{"dataset": "simulated modem signals in the audio band", "train_examples": 78125, "time_shift_ms": 100, "norm": "layernorm", "loss": "cross_entropy", "max_steps": 12100, "epochs": 39.6}
Rows from block 6 of a small sound classifier, named by matrix and row number. Rows with one number belong to one neuron. Each number is 50 + 15 x the weight over its row's rms, rounded and kept within 0 to 99. All counts start at 0.
Before each neuron's rows are labels from the 100 clips, of 14848, where the neuron reaches its highest value: "responds to" is what is common among them; "band" is the frequency band that holds the peak. Only what is clearly more common there than usual is listed. The data: simulated modem signals in the audio band. In brackets: how many of the 100.
# fc1: MLP up (model.blocks.6.mlp.fc1.weight, 256x128), inputs 0-127
# fc2: MLP down (model.blocks.6.mlp.fc2.weight, 128x256, transposed), outputs 0-127

responds to: FM speech (90)
band: 1000 to 2000 Hz (45)
fc1.128:50 75 39 58 55 39 54 57 36 47 63 50 38 63 62 32 38 57 62 52 77 34 63 50 55 26 56 42 49 68 43 47 60 40 36 33 55 43 46 71 34 63 54 42 56 30 57 55 57 51 49 55 62 77 52 74 24 67 50 45 36 14 41 82 42 55 25 39 58 64 30 48 42 60 62 61 34 26 65 49 36 48 61 23 41 47 30 60 87 66 48 85 68 33 49 47 46 36 48 37 58 48 38 26 46 26 34 51 63 68 45 43 10 31 44 81 50 69 56 39 44 51 33 41 20 48 83 34
fc2.128:43 55 70 80 46 41 51 49 30 30 28 61 57 63 42 59 63 45 66 55 52 53 35 71 64 50 30 43 43 55 79 66 35 59 71 56 48 80 37 22 56 50 50 63 48 54 53 28 44 77 86 53 61 29 36 66 48 32 41 65 27 38 25 32 37 50 50 31 63 26 39 65 60 54 38 39 71 55 50 19 47 24 45 49 22 47 72 39 35 51 60 51 57 41 13 50 74 27 53 47 40 30 41 78 50 45 59 59 27 67 30 42 59 40 47 22 56 46 46 57 54 24 46 65 50 30 42 57

responds to: FM speech (85)
band: 1000 to 2000 Hz (36)
fc1.223:33 56 60 72 52 55 69 86 57 52 79 37 46 56 32 39 61 38 66 46 39 50 32 46 52 08 63 34 69 58 54 42 63 36 33 65 43 47 44 70 36 57 98 48 53 12 60 69 65 21 52 80 60 55 63 51 16 40 30 48 37 32 57 57 51 52 41 39 53 69 57 22 28 59 74 40 51 37 45 24 34 57 43 54 53 56 89 36 71 63 63 52 37 54 61 66 43 48 42 30 60 55 48 57 30 48 64 44 49 56 64 47 46 32 60 53 59 60 66 53 66 38 44 43 45 69 41 40
fc2.223:56 71 44 51 70 60 43 52 32 53 80 62 46 66 52 54 60 44 57 54 67 47 43 67 45 35 57 56 37 40 49 59 36 68 43 51 54 53 50 55 43 87 64 54 42 28 68 76 91 39 41 51 55 55 29 56 37 38 35 38 30 37 30 75 30 68 37 65 63 72 43 35 56 46 47 26 50 26 45 37 57 44 39 63 40 72 53 65 64 48 65 37 13 81 12 62 52 36 41 30 30 41 43 35 47 60 67 36 37 67 34 55 57 23 50 42 66 64 52 52 76 58 18 66 26 66 47 50

responds to: 8-FSK (25)
band: 2000 to 4000 Hz (60)
fc1.21:36 34 61 63 74 58 59 67 63 35 75 31 37 41 52 45 48 38 45 47 42 66 30 41 32 26 51 38 41 46 57 34 70 19 26 70 50 39 60 51 53 49 49 72 45 60 47 91 54 33 49 59 48 57 62 43 33 55 51 37 50 32 35 60 58 56 54 50 72 51 71 58 29 80 70 57 49 65 41 34 16 44 70 63 57 66 68 34 45 67 48 47 38 55 79 32 55 56 46 40 40 62 67 60 49 35 63 54 44 60 69 23 64 00 44 51 45 54 47 53 39 77 37 32 44 74 52 26
fc2.21:55 40 44 55 64 71 40 60 38 44 61 40 56 73 62 41 55 52 38 65 57 61 62 40 40 24 38 36 50 56 34 43 62 34 55 53 58 30 51 54 59 63 19 59 47 14 81 31 60 59 50 44 53 65 39 65 32 41 56 51 75 38 32 42 45 49 42 52 79 30 39 72 41 61 42 53 61 31 57 12 54 52 61 41 40 86 91 70 47 61 42 69 48 50 40 39 55 49 39 55 51 27 52 24 42 40 50 51 29 59 63 47 31 18 70 51 64 97 55 62 39 60 67 32 59 37 20 53

responds to: 8-FSK (29)
band: 2000 to 4000 Hz (56)
fc1.59:21 33 46 60 95 51 38 53 65 43 71 39 47 34 54 56 62 30 43 57 48 67 46 44 22 46 65 29 53 47 51 37 77 30 26 62 35 50 53 58 46 45 45 87 44 57 43 95 58 35 41 53 51 66 48 50 30 61 54 33 43 36 32 47 78 51 54 53 75 46 76 63 29 61 44 38 55 65 38 22 27 35 54 53 54 57 55 47 46 44 39 49 34 50 63 28 53 66 63 33 33 46 61 59 57 17 69 32 36 60 51 22 66 20 52 46 42 73 54 55 39 69 34 42 42 64 65 34
fc2.59:45 33 49 39 61 73 37 56 09 50 70 41 58 65 54 31 57 51 37 60 46 65 64 37 52 35 36 42 53 58 24 45 62 34 55 43 57 42 36 63 70 55 21 64 49 37 64 26 58 72 46 49 65 60 58 53 33 27 56 52 54 39 44 41 29 48 41 49 70 56 31 92 43 61 61 48 47 50 39 11 64 43 45 44 40 78 86 54 51 48 57 72 54 32 30 35 48 48 47 62 60 53 50 40 46 47 47 44 43 51 81 51 51 27 65 45 47 99 56 78 34 66 65 40 49 39 16 52

responds to: FM speech (36); OFDM (29)
band: 2000 to 4000 Hz (61)
fc1.88:65 73 83 23 49 49 48 38 59 56 45 56 57 66 30 48 68 50 64 59 64 24 79 39 36 56 40 72 55 84 70 84 37 69 48 38 43 66 45 27 36 59 53 38 45 50 80 39 52 38 44 49 70 38 52 65 42 50 46 53 43 38 65 50 29 36 37 55 61 53 44 67 53 52 49 59 35 44 76 66 62 43 62 39 21 17 53 32 52 67 35 53 81 45 34 70 62 21 50 55 67 37 13 13 67 31 59 71 62 59 54 51 31 55 50 65 60 50 41 46 41 59 41 49 63 41 41 60
fc2.88:53 35 59 18 44 53 46 53 76 64 49 37 26 54 41 22 58 40 69 65 44 51 49 26 63 27 37 48 53 72 63 59 45 38 47 35 44 09 57 29 74 52 54 47 62 11 60 28 36 44 44 42 51 77 60 49 34 28 34 47 56 45 62 55 53 52 45 59 50 44 28 40 25 76 65 79 51 62 59 53 36 55 48 41 29 38 73 52 36 62 57 65 49 36 39 71 51 61 53 58 70 65 34 56 32 52 51 60 47 46 49 46 42 73 71 71 65 39 69 34 59 36 79 07 64 37 38 70

responds to: 800 baud (62); carrier: 1.5 to 2.5 kHz (56)
band: 500 to 1000 Hz (47)
fc1.94:69 58 20 54 83 40 52 58 42 39 63 52 39 41 47 32 53 59 59 56 72 46 75 59 62 44 52 39 59 56 58 56 38 72 62 19 30 42 45 55 76 60 44 56 57 38 57 46 60 51 45 35 48 62 47 69 46 31 62 33 45 49 48 56 19 48 45 69 45 63 48 40 65 41 47 58 59 62 76 41 51 42 43 34 38 55 39 71 66 49 51 69 50 24 60 56 46 62 69 17 62 56 27 41 34 42 87 62 57 64 30 21 48 44 41 87 57 92 42 08 65 74 39 58 48 44 25 67
fc2.94:49 89 25 60 53 55 57 45 60 52 63 49 50 49 64 55 17 82 59 26 54 42 61 69 47 63 63 69 58 36 58 26 65 68 48 47 62 51 73 42 49 62 50 69 55 37 53 59 89 36 50 39 32 56 30 44 59 40 35 31 28 35 31 45 26 61 32 83 55 33 45 46 72 23 47 39 49 37 74 53 54 63 56 22 41 75 56 42 64 21 46 63 29 74 37 57 45 31 40 33 41 44 55 32 41 52 62 39 37 74 37 60 38 54 44 45 49 47 53 36 70 47 21 71 30 63 62 64

responds to: AM speech (55)
band: 1000 to 2000 Hz (38)
fc1.105:57 45 37 44 51 27 60 69 44 46 70 60 32 40 66 35 34 70 62 36 69 21 45 63 57 58 67 40 64 35 32 23 74 55 29 43 70 47 49 82 65 54 53 49 70 56 36 54 68 29 56 52 43 54 59 39 24 64 38 02 43 65 46 53 53 56 35 57 34 58 51 49 47 46 65 42 61 34 54 55 37 58 72 39 58 76 37 52 96 41 57 78 51 49 66 44 23 31 70 28 54 59 58 41 33 57 58 35 43 44 71 68 43 43 51 69 31 38 34 40 69 46 60 66 16 67 49 49
fc2.105:39 52 57 43 56 92 55 57 07 57 51 72 48 62 51 40 42 48 57 62 47 44 88 54 46 47 43 49 43 47 34 51 47 51 55 43 41 53 01 65 53 54 24 58 40 57 51 38 49 71 47 59 56 53 54 56 44 22 44 67 62 50 51 59 21 56 54 47 47 62 35 46 66 60 65 47 58 53 59 33 73 37 30 40 34 53 62 62 59 64 62 67 54 38 03 40 55 41 32 60 61 47 53 30 45 52 53 61 44 59 45 49 54 40 43 52 50 99 36 86 62 83 38 52 54 37 47 50

responds to: AM speech (72); FM speech (28)
band: 2000 to 4000 Hz (58)
fc1.161:64 68 43 57 53 37 61 61 61 45 60 30 53 47 37 31 41 41 41 47 60 40 55 49 49 33 72 55 74 45 30 29 67 26 52 41 62 44 61 77 38 81 49 32 72 25 67 62 71 32 38 43 64 94 73 51 58 56 29 31 57 43 57 42 61 49 52 59 35 61 45 36 40 40 65 54 52 28 49 52 20 71 75 46 59 64 73 57 66 64 43 80 42 64 54 57 26 66 39 49 63 49 50 25 22 54 38 35 57 76 65 75 23 39 72 56 45 53 62 30 56 70 40 55 29 61 46 31
fc2.161:54 58 46 15 49 67 25 35 22 74 77 36 37 58 52 51 48 36 70 56 71 36 65 56 49 47 50 59 49 73 33 49 41 53 42 27 57 31 38 52 39 74 38 56 43 28 81 58 64 57 35 53 53 67 59 51 26 18 41 52 64 56 34 69 49 63 28 62 55 78 28 38 37 62 46 53 40 41 51 53 75 57 49 54 34 51 62 67 49 48 47 46 43 62 16 67 49 48 32 44 66 50 44 31 33 61 48 54 49 42 42 51 30 45 63 82 65 97 46 55 74 45 59 55 70 33 22 29

responds to: 800 baud (60); OFDM (59)
band: 250 to 500 Hz (40)
fc1.126:49 45 67 62 58 82 60 60 44 30 62 69 53 43 31 55 63 53 60 67 51 27 42 40 57 33 65 29 63 62 41 60 48 42 26 32 21 53 34 45 65 48 50 54 42 47 42 78 68 39 59 44 55 70 57 68 35 79 35 33 51 60 71 57 39 43 48 46 41 73 69 44 47 65 46 70 60 50 57 53 19 41 46 40 45 56 56 20 56 73 46 68 49 56 54 37 50 51 81 15 36 55 34 47 52 51 84 39 56 57 46 23 58 08 35 64 66 58 36 65 51 92 37 34 30 62 61 39
fc2.126:51 19 58 55 68 99 34 32 44 26 44 52 53 50 67 63 53 39 56 65 53 67 42 57 35 43 44 46 46 58 66 47 48 58 44 63 41 78 33 41 59 34 41 66 43 74 43 49 58 60 46 35 52 15 41 55 62 73 58 44 72 61 30 26 43 64 59 38 63 33 77 68 72 53 37 70 76 35 67 26 50 40 43 54 43 59 62 48 26 56 44 56 50 63 56 38 68 41 59 53 46 34 41 58 45 43 56 48 22 53 33 46 54 30 50 27 58 87 40 71 36 79 53 35 70 41 25 62

responds to: FM speech (50)
band: 4000 to 8000 Hz (52)
fc1.236:47 65 32 83 59 45 44 60 34 28 44 42 42 64 59 53 53 32 41 33 30 62 35 59 45 64 85 49 62 40 66 42 35 78 45 59 36 75 20 46 40 67 50 35 49 62 39 64 54 37 30 45 48 52 42 52 74 73 59 10 60 47 66 49 55 53 56 45 36 40 74 17 67 38 48 47 62 35 26 55 45 60 59 50 58 12 38 65 29 45 55 52 40 59 25 53 56 60 56 59 44 35 37 55 40 62 63 39 50 99 43 32 41 33 28 39 61 61 49 69 26 60 41 50 41 67 31 37
fc2.236:76 56 33 58 37 54 30 35 19 41 33 56 60 29 78 67 34 51 49 33 61 44 83 73 56 83 69 57 58 51 26 41 66 54 38 52 64 50 27 58 34 65 21 32 47 74 53 51 68 76 45 20 44 52 46 50 64 63 75 46 63 57 27 54 60 68 26 54 45 44 68 34 70 31 33 48 63 33 55 62 51 64 52 55 73 36 30 74 47 32 38 40 32 66 55 41 39 75 57 46 62 41 54 53 41 68 33 48 32 57 54 52 63 59 36 56 39 88 43 34 36 52 63 67 56 48 67 34

responds to: 800 baud (63)
band: 2000 to 4000 Hz (58)
fc1.101:57 56 46 38 44 77 64 57 67 52 50 52 36 68 21 23 47 55 63 58 74 25 39 36 66 48 58 44 61 62 41 45 41 37 46 38 59 60 63 74 44 52 56 40 64 52 63 55 55 05 46 51 58 52 71 43 45 83 25 25 43 46 78 57 70 33 33 56 35 50 56 60 38 73 63 69 49 35 53 59 45 60 76 45 42 67 49 48 69 83 52 70 81 61 65 53 54 00 33 49 59 34 53 36 50 51 35 47 42 62 67 73 35 26 65 58 46 40 45 65 48 48 47 39 56 67 61 48
fc2.101:64 40 63 53 69 31 55 64 43 34 60 65 44 59 47 35 56 61 56 71 48 49 77 50 44 11 49 27 57 62 47 39 58 38 35 51 45 39 61 64 58 67 24 63 47 20 57 36 48 69 68 55 61 50 62 59 17 41 54 36 72 66 49 39 53 60 48 37 48 45 63 51 31 57 41 56 65 43 58 21 51 48 65 41 50 61 74 71 70 84 42 67 56 52 22 58 68 74 57 53 53 36 45 18 28 44 41 56 30 59 55 45 30 07 51 45 63 77 45 89 50 75 38 33 48 44 31 45

responds to: AM speech (52); FM speech (41)
band: 2000 to 4000 Hz (61)
fc1.176:53 75 52 52 47 44 65 86 73 52 70 34 42 82 38 32 46 62 65 34 70 26 45 66 43 16 62 39 59 38 62 33 61 50 23 62 57 58 47 74 48 81 71 35 69 25 70 51 61 22 48 61 54 53 54 48 17 76 41 21 61 41 49 56 58 60 52 30 44 41 53 24 29 39 58 33 59 43 46 28 37 55 56 55 60 39 69 80 85 50 63 41 36 63 45 53 43 51 25 42 57 46 47 43 39 48 56 36 41 79 65 61 39 34 64 47 51 40 59 49 70 40 52 60 40 61 26 44
fc2.176:49 79 55 27 50 46 43 56 27 77 85 46 45 57 49 59 62 36 70 55 65 30 69 58 55 44 59 45 39 68 36 56 24 68 49 29 48 56 42 39 27 73 68 48 38 33 56 72 55 41 53 61 59 59 45 52 35 21 40 57 56 47 24 66 28 61 44 53 43 75 34 33 41 51 49 14 39 59 50 46 51 42 39 65 39 32 56 81 58 58 59 61 33 64 29 63 58 49 38 51 55 31 41 08 34 62 52 66 45 60 26 42 38 49 47 73 73 73 37 47 81 36 31 79 45 35 53 36

responds to: 800 baud (50); on-off keying (39)
band: 2000 to 4000 Hz (53); 1000 to 2000 Hz (43)
fc1.144:64 51 67 42 41 44 58 34 46 53 57 33 57 50 50 11 56 58 99 41 81 46 49 57 66 44 63 47 66 74 42 37 47 69 37 51 46 61 40 44 55 38 81 38 52 55 80 57 46 50 18 33 47 33 66 42 39 45 38 46 46 37 46 63 59 65 18 60 58 76 55 46 53 35 65 65 54 38 55 50 49 51 58 56 31 52 83 50 61 59 57 47 51 38 42 87 29 15 62 46 98 50 46 50 29 41 33 37 38 54 47 58 42 46 63 39 49 72 73 36 51 59 51 48 68 42 33 61
fc2.144:60 50 66 57 60 57 55 33 30 52 71 61 69 41 61 63 53 56 49 50 29 21 59 56 13 72 61 64 34 44 60 53 54 51 38 63 54 46 26 50 49 61 40 45 28 53 46 53 59 37 43 64 55 49 61 53 60 35 51 42 26 36 57 57 25 42 45 48 56 34 61 51 71 56 30 60 47 46 53 51 99 50 42 37 58 51 65 34 54 46 54 50 48 53 26 35 55 46 39 34 32 41 52 46 90 52 74 43 54 69 59 51 65 30 35 38 29 87 35 84 34 76 16 50 38 75 31 74

responds to: 8-FSK (68); 50 baud (44)
band: 4000 to 8000 Hz (67)
fc1.156:46 48 67 53 86 54 39 47 47 40 67 49 67 44 51 44 57 39 56 65 70 56 55 45 34 16 75 53 51 57 41 51 78 49 11 53 31 43 32 51 54 72 54 54 53 22 63 74 87 54 36 38 49 77 51 70 28 69 52 33 58 27 50 52 44 46 42 51 66 56 68 53 47 57 57 75 54 48 66 47 16 51 43 47 48 40 47 47 64 59 46 57 39 48 33 64 53 56 67 22 55 52 13 57 67 18 55 11 49 84 43 41 51 45 52 62 40 76 72 52 42 63 30 37 44 70 56 47
fc2.156:40 24 63 36 48 99 29 46 18 42 39 45 49 38 60 26 56 45 54 55 48 64 62 54 42 35 46 40 29 56 70 48 63 49 44 57 35 44 36 57 73 44 49 58 39 54 59 36 44 59 49 56 46 69 62 58 32 34 56 49 50 48 62 46 38 43 61 48 59 46 41 82 40 61 60 67 51 74 21 39 61 56 38 65 35 51 69 26 44 39 68 41 60 33 27 57 51 39 58 71 71 68 64 61 53 49 43 46 54 28 74 32 76 48 61 52 30 77 33 96 21 69 53 47 62 58 20 46

responds to: 4-FSK (50)
band: 2000 to 4000 Hz (59)
fc1.36:32 58 52 59 53 33 47 58 34 43 59 45 46 67 59 46 64 70 44 44 66 41 60 52 37 48 33 45 26 48 36 31 58 52 54 61 54 65 61 70 38 66 69 59 88 42 74 60 60 39 56 66 59 59 42 58 51 50 50 47 29 45 29 47 64 54 49 30 72 48 54 66 48 48 35 45 48 14 57 31 41 33 69 46 27 44 44 65 64 57 28 63 58 52 53 55 56 28 44 59 49 04 56 08 44 25 35 52 34 83 25 48 19 22 57 46 61 66 52 55 87 53 35 67 30 34 67 35
fc2.36:66 70 50 41 44 26 67 53 56 55 77 75 68 48 49 47 56 52 43 46 49 52 67 51 30 41 54 50 29 49 30 53 43 67 49 77 42 70 61 43 50 63 57 61 10 40 58 65 68 60 65 56 45 41 52 48 37 35 34 57 25 31 38 48 24 40 46 58 52 55 55 38 55 42 43 33 53 41 57 47 63 46 38 58 48 55 35 42 73 41 63 15 20 68 15 68 54 43 36 31 25 68 59 40 71 40 65 59 51 48 50 40 64 50 49 30 41 74 47 53 47 57 01 92 55 84 39 67

responds to: 8-FSK (44); frequency hopping (31)
band: 2000 to 4000 Hz (50)
fc1.164:41 45 50 46 43 26 31 49 10 72 52 66 56 29 62 59 53 57 55 54 64 47 65 51 63 33 39 52 40 67 03 53 66 46 46 42 46 38 61 40 28 50 55 85 73 66 48 67 56 55 63 42 26 46 28 71 20 50 57 55 39 62 22 42 37 61 44 42 62 53 33 56 37 65 63 51 64 57 68 47 39 32 70 44 52 74 57 58 48 46 26 79 42 42 45 47 68 29 74 52 52 18 39 34 33 41 33 52 43 32 57 50 49 58 72 53 72 63 35 60 62 39 49 40 60 16 82 41
fc2.164:44 70 13 70 60 68 25 53 26 53 50 48 42 54 67 50 52 54 60 45 43 79 49 73 44 60 51 47 61 53 46 43 53 57 39 53 47 49 79 46 73 88 25 79 55 33 53 71 84 16 52 52 38 80 27 47 47 38 28 20 51 57 28 63 39 72 33 80 53 61 54 24 56 36 52 41 39 32 54 52 53 52 65 59 45 70 45 59 46 27 59 73 52 60 45 34 54 50 52 39 50 61 60 37 36 60 65 56 37 71 55 48 59 21 42 52 73 51 31 45 60 27 33 74 43 46 62 35

responds to: FM speech (60); chirp spread spectrum (25)
band: 1000 to 2000 Hz (38)
fc1.175:24 66 48 67 64 61 45 31 48 47 63 51 57 63 40 44 62 35 55 70 46 53 54 41 52 29 50 54 34 57 46 53 50 32 36 36 36 56 62 67 29 58 68 72 50 40 50 73 55 35 54 68 58 72 53 49 48 51 40 53 38 39 70 61 54 38 25 37 67 69 30 55 43 56 64 40 21 42 49 41 27 47 69 62 46 57 80 29 50 66 58 63 69 30 58 35 33 00 45 41 62 42 41 46 66 24 42 37 80 50 63 50 37 34 33 70 46 50 54 66 49 94 27 48 29 57 62 12
fc2.175:27 41 51 56 75 52 56 32 37 55 76 43 43 58 27 13 76 55 73 69 40 56 42 54 69 56 70 39 41 61 68 54 29 37 71 21 51 72 71 34 77 41 64 75 73 33 57 22 44 56 44 71 79 53 38 49 69 41 48 51 49 39 44 69 55 51 35 43 50 35 30 27 41 54 73 38 26 60 61 16 68 38 36 49 42 44 79 54 36 65 69 61 60 33 44 53 48 36 53 48 55 34 32 60 41 49 60 42 68 43 35 52 48 58 65 30 63 53 67 56 68 46 39 59 44 23 49 74

responds to: 800 baud (51); 400 baud (39)
band: 4000 to 8000 Hz (60)
fc1.251:38 48 35 67 91 65 55 63 61 13 73 50 46 81 58 57 36 31 28 45 57 64 41 53 48 43 40 52 26 35 40 50 53 67 49 32 41 54 38 69 60 73 47 60 61 37 36 41 62 62 53 47 54 64 50 62 52 56 66 42 66 45 41 45 52 33 52 46 38 55 25 47 53 58 54 41 47 61 27 46 01 42 18 38 64 31 41 71 64 55 53 61 54 39 44 22 62 57 36 60 45 57 41 59 62 43 70 29 72 82 41 30 54 44 46 59 73 47 48 43 61 68 37 50 10 84 27 50
fc2.251:71 50 53 36 45 69 66 31 35 58 75 79 61 61 54 53 44 67 41 41 50 34 61 48 26 50 44 77 46 43 54 52 56 64 50 46 66 46 51 56 58 61 25 43 51 39 85 49 77 39 49 48 23 46 44 41 54 39 29 44 39 48 52 50 12 43 48 60 53 49 56 63 85 46 45 65 33 41 48 39 88 62 62 27 35 61 54 08 54 34 53 45 35 58 37 37 35 17 45 39 38 46 45 46 67 52 65 45 56 64 62 72 54 42 48 52 18 94 43 58 44 81 46 42 43 63 19 56

responds to: FM speech (72); carrier: 3.5 to 4.5 kHz (53)
band: 1000 to 2000 Hz (54)
fc1.33:51 48 59 74 56 37 55 50 12 44 78 59 45 22 67 40 35 68 54 35 50 36 60 70 50 41 47 39 51 58 53 38 67 58 11 51 47 56 48 44 68 44 54 69 64 48 42 61 66 53 50 48 33 55 36 67 30 53 69 08 34 45 32 53 35 67 31 44 47 58 61 49 56 50 52 68 62 50 97 38 37 39 51 28 53 53 52 17 76 50 49 73 38 24 40 54 41 55 70 13 55 41 54 64 39 46 65 53 42 47 41 33 60 06 47 55 50 74 60 36 64 58 35 46 32 35 43 52
fc2.33:49 76 69 36 45 48 58 41 25 84 71 59 72 52 58 68 46 37 47 60 53 27 66 43 46 62 50 38 26 71 37 46 54 52 52 50 46 64 55 39 65 63 45 58 37 43 41 67 50 55 56 52 53 56 62 53 39 00 41 46 72 53 34 52 26 44 38 47 39 81 39 39 34 44 57 24 27 66 71 54 80 34 31 65 58 70 50 63 73 52 55 33 36 74 51 58 56 24 17 41 61 55 48 20 40 31 51 72 47 37 51 35 42 54 52 49 63 89 44 59 69 60 47 66 60 39 44 66

responds to: 800 baud (66); chirp spread spectrum (28)
band: 2000 to 4000 Hz (60)
fc1.218:71 69 55 47 47 33 37 47 29 71 38 64 62 54 38 43 43 41 78 37 46 59 75 48 55 68 51 54 75 85 30 65 40 74 63 38 34 59 48 44 68 50 62 43 42 63 64 43 47 63 27 40 32 53 49 49 51 45 37 61 47 44 56 52 51 67 31 63 43 69 60 48 67 19 48 59 60 37 59 71 51 59 58 66 22 51 74 33 50 40 60 45 58 29 50 94 35 51 65 55 99 55 29 44 38 59 48 62 33 56 34 54 65 62 44 42 61 62 61 38 44 43 47 63 60 26 73 53
fc2.218:71 19 52 28 53 61 39 21 50 62 51 37 56 44 61 28 40 57 53 49 61 63 70 49 45 65 58 75 25 46 57 48 66 37 38 35 57 23 55 63 74 66 20 37 59 26 68 36 70 45 22 31 49 86 60 56 57 55 64 36 56 57 54 57 45 43 60 69 64 36 32 59 54 48 48 85 45 46 65 52 75 73 47 38 62 32 47 27 51 29 32 44 32 46 36 57 34 52 49 29 60 68 47 60 51 59 41 25 49 62 85 53 58 52 59 60 23 62 60 36 39 80 63 33 57 51 37 77

responds to: 4-FSK (43); 8-FSK (36)
band: 4000 to 8000 Hz (87)
fc1.66:54 39 55 55 39 37 59 39 32 54 54 42 41 54 41 28 42 44 83 46 57 49 63 47 72 52 58 23 63 66 53 42 45 39 20 37 38 77 71 63 40 53 75 53 41 62 49 41 33 47 47 37 48 37 62 53 59 69 49 26 66 57 47 56 64 58 62 46 41 52 56 60 39 31 54 59 54 13 35 51 48 67 67 65 39 43 36 63 53 55 57 49 57 40 59 56 47 20 32 51 96 42 53 37 13 55 28 47 68 48 65 24 19 36 65 59 44 64 64 21 38 99 30 56 48 54 52 50
fc2.66:60 59 81 69 51 51 76 59 31 51 56 77 62 29 47 71 36 44 50 44 39 19 55 42 16 37 63 41 56 43 39 31 60 47 22 67 43 55 18 53 52 52 34 42 07 60 24 53 60 80 43 41 57 38 85 49 42 68 61 35 42 30 53 65 44 49 52 38 45 38 72 41 53 52 52 55 72 53 63 49 66 59 34 33 63 51 49 52 65 61 49 43 31 64 43 46 47 45 37 36 31 61 49 89 72 65 64 41 52 53 55 45 68 34 28 34 18 52 58 80 42 55 55 46 36 78 42 49

responds to: 800 baud (80); carrier: 1.5 to 2.5 kHz (74)
band: 2000 to 4000 Hz (73)
fc1.38:45 49 57 40 78 68 42 45 59 50 54 53 51 79 59 38 42 37 52 37 49 58 76 43 54 36 39 51 32 50 37 68 48 68 49 24 32 30 26 67 79 78 48 43 41 35 45 40 68 58 19 37 55 78 49 74 49 49 55 58 62 35 59 63 22 51 44 79 59 62 29 52 61 54 54 65 51 52 74 68 05 45 54 34 48 17 40 46 63 55 61 44 45 36 42 40 52 49 31 19 57 70 25 58 60 54 55 49 60 74 27 25 65 52 20 76 50 65 38 30 45 36 49 39 48 61 63 57
fc2.38:56 60 66 72 25 43 62 52 27 34 38 70 73 23 47 69 63 52 35 44 33 00 74 56 37 58 58 63 63 44 63 52 54 59 45 63 64 69 46 42 33 59 46 44 46 54 63 44 73 43 71 60 51 50 68 40 70 58 51 61 18 50 62 43 31 36 54 13 54 24 74 48 83 39 28 54 39 45 38 36 86 49 44 53 41 40 38 20 44 40 35 58 51 41 45 48 54 55 53 54 42 42 50 55 69 38 54 40 65 54 47 67 65 51 48 47 31 63 38 67 44 68 23 67 22 66 24 29

responds to: AM speech (44); FM speech (29)
band: 2000 to 4000 Hz (58)
fc1.243:42 80 53 95 63 67 62 41 29 71 47 46 48 30 51 54 41 47 43 40 49 36 53 45 57 47 60 70 52 35 74 33 57 62 24 47 52 80 43 63 29 56 66 50 67 27 46 48 51 18 28 59 37 46 26 44 60 78 38 23 51 53 65 70 41 39 50 20 50 61 46 29 70 51 56 50 22 54 48 53 55 50 62 29 49 31 49 39 46 50 54 69 79 30 61 41 34 23 46 64 68 19 30 37 64 48 60 50 69 63 44 52 25 54 41 54 40 49 40 72 39 70 20 56 42 56 23 39
fc2.243:63 73 37 78 66 40 66 77 62 32 53 68 28 23 47 89 37 60 25 39 49 49 39 51 59 33 48 56 71 38 39 44 58 39 41 57 54 49 78 58 14 67 59 45 39 52 32 61 64 52 66 36 37 38 35 40 52 70 57 40 46 66 39 44 51 58 39 46 44 63 69 38 52 48 41 28 68 37 64 58 21 55 56 49 71 83 21 71 54 55 34 43 43 67 74 52 54 38 56 31 26 55 56 46 42 59 57 42 40 65 39 57 30 48 26 45 59 25 60 37 60 51 21 69 29 70 81 47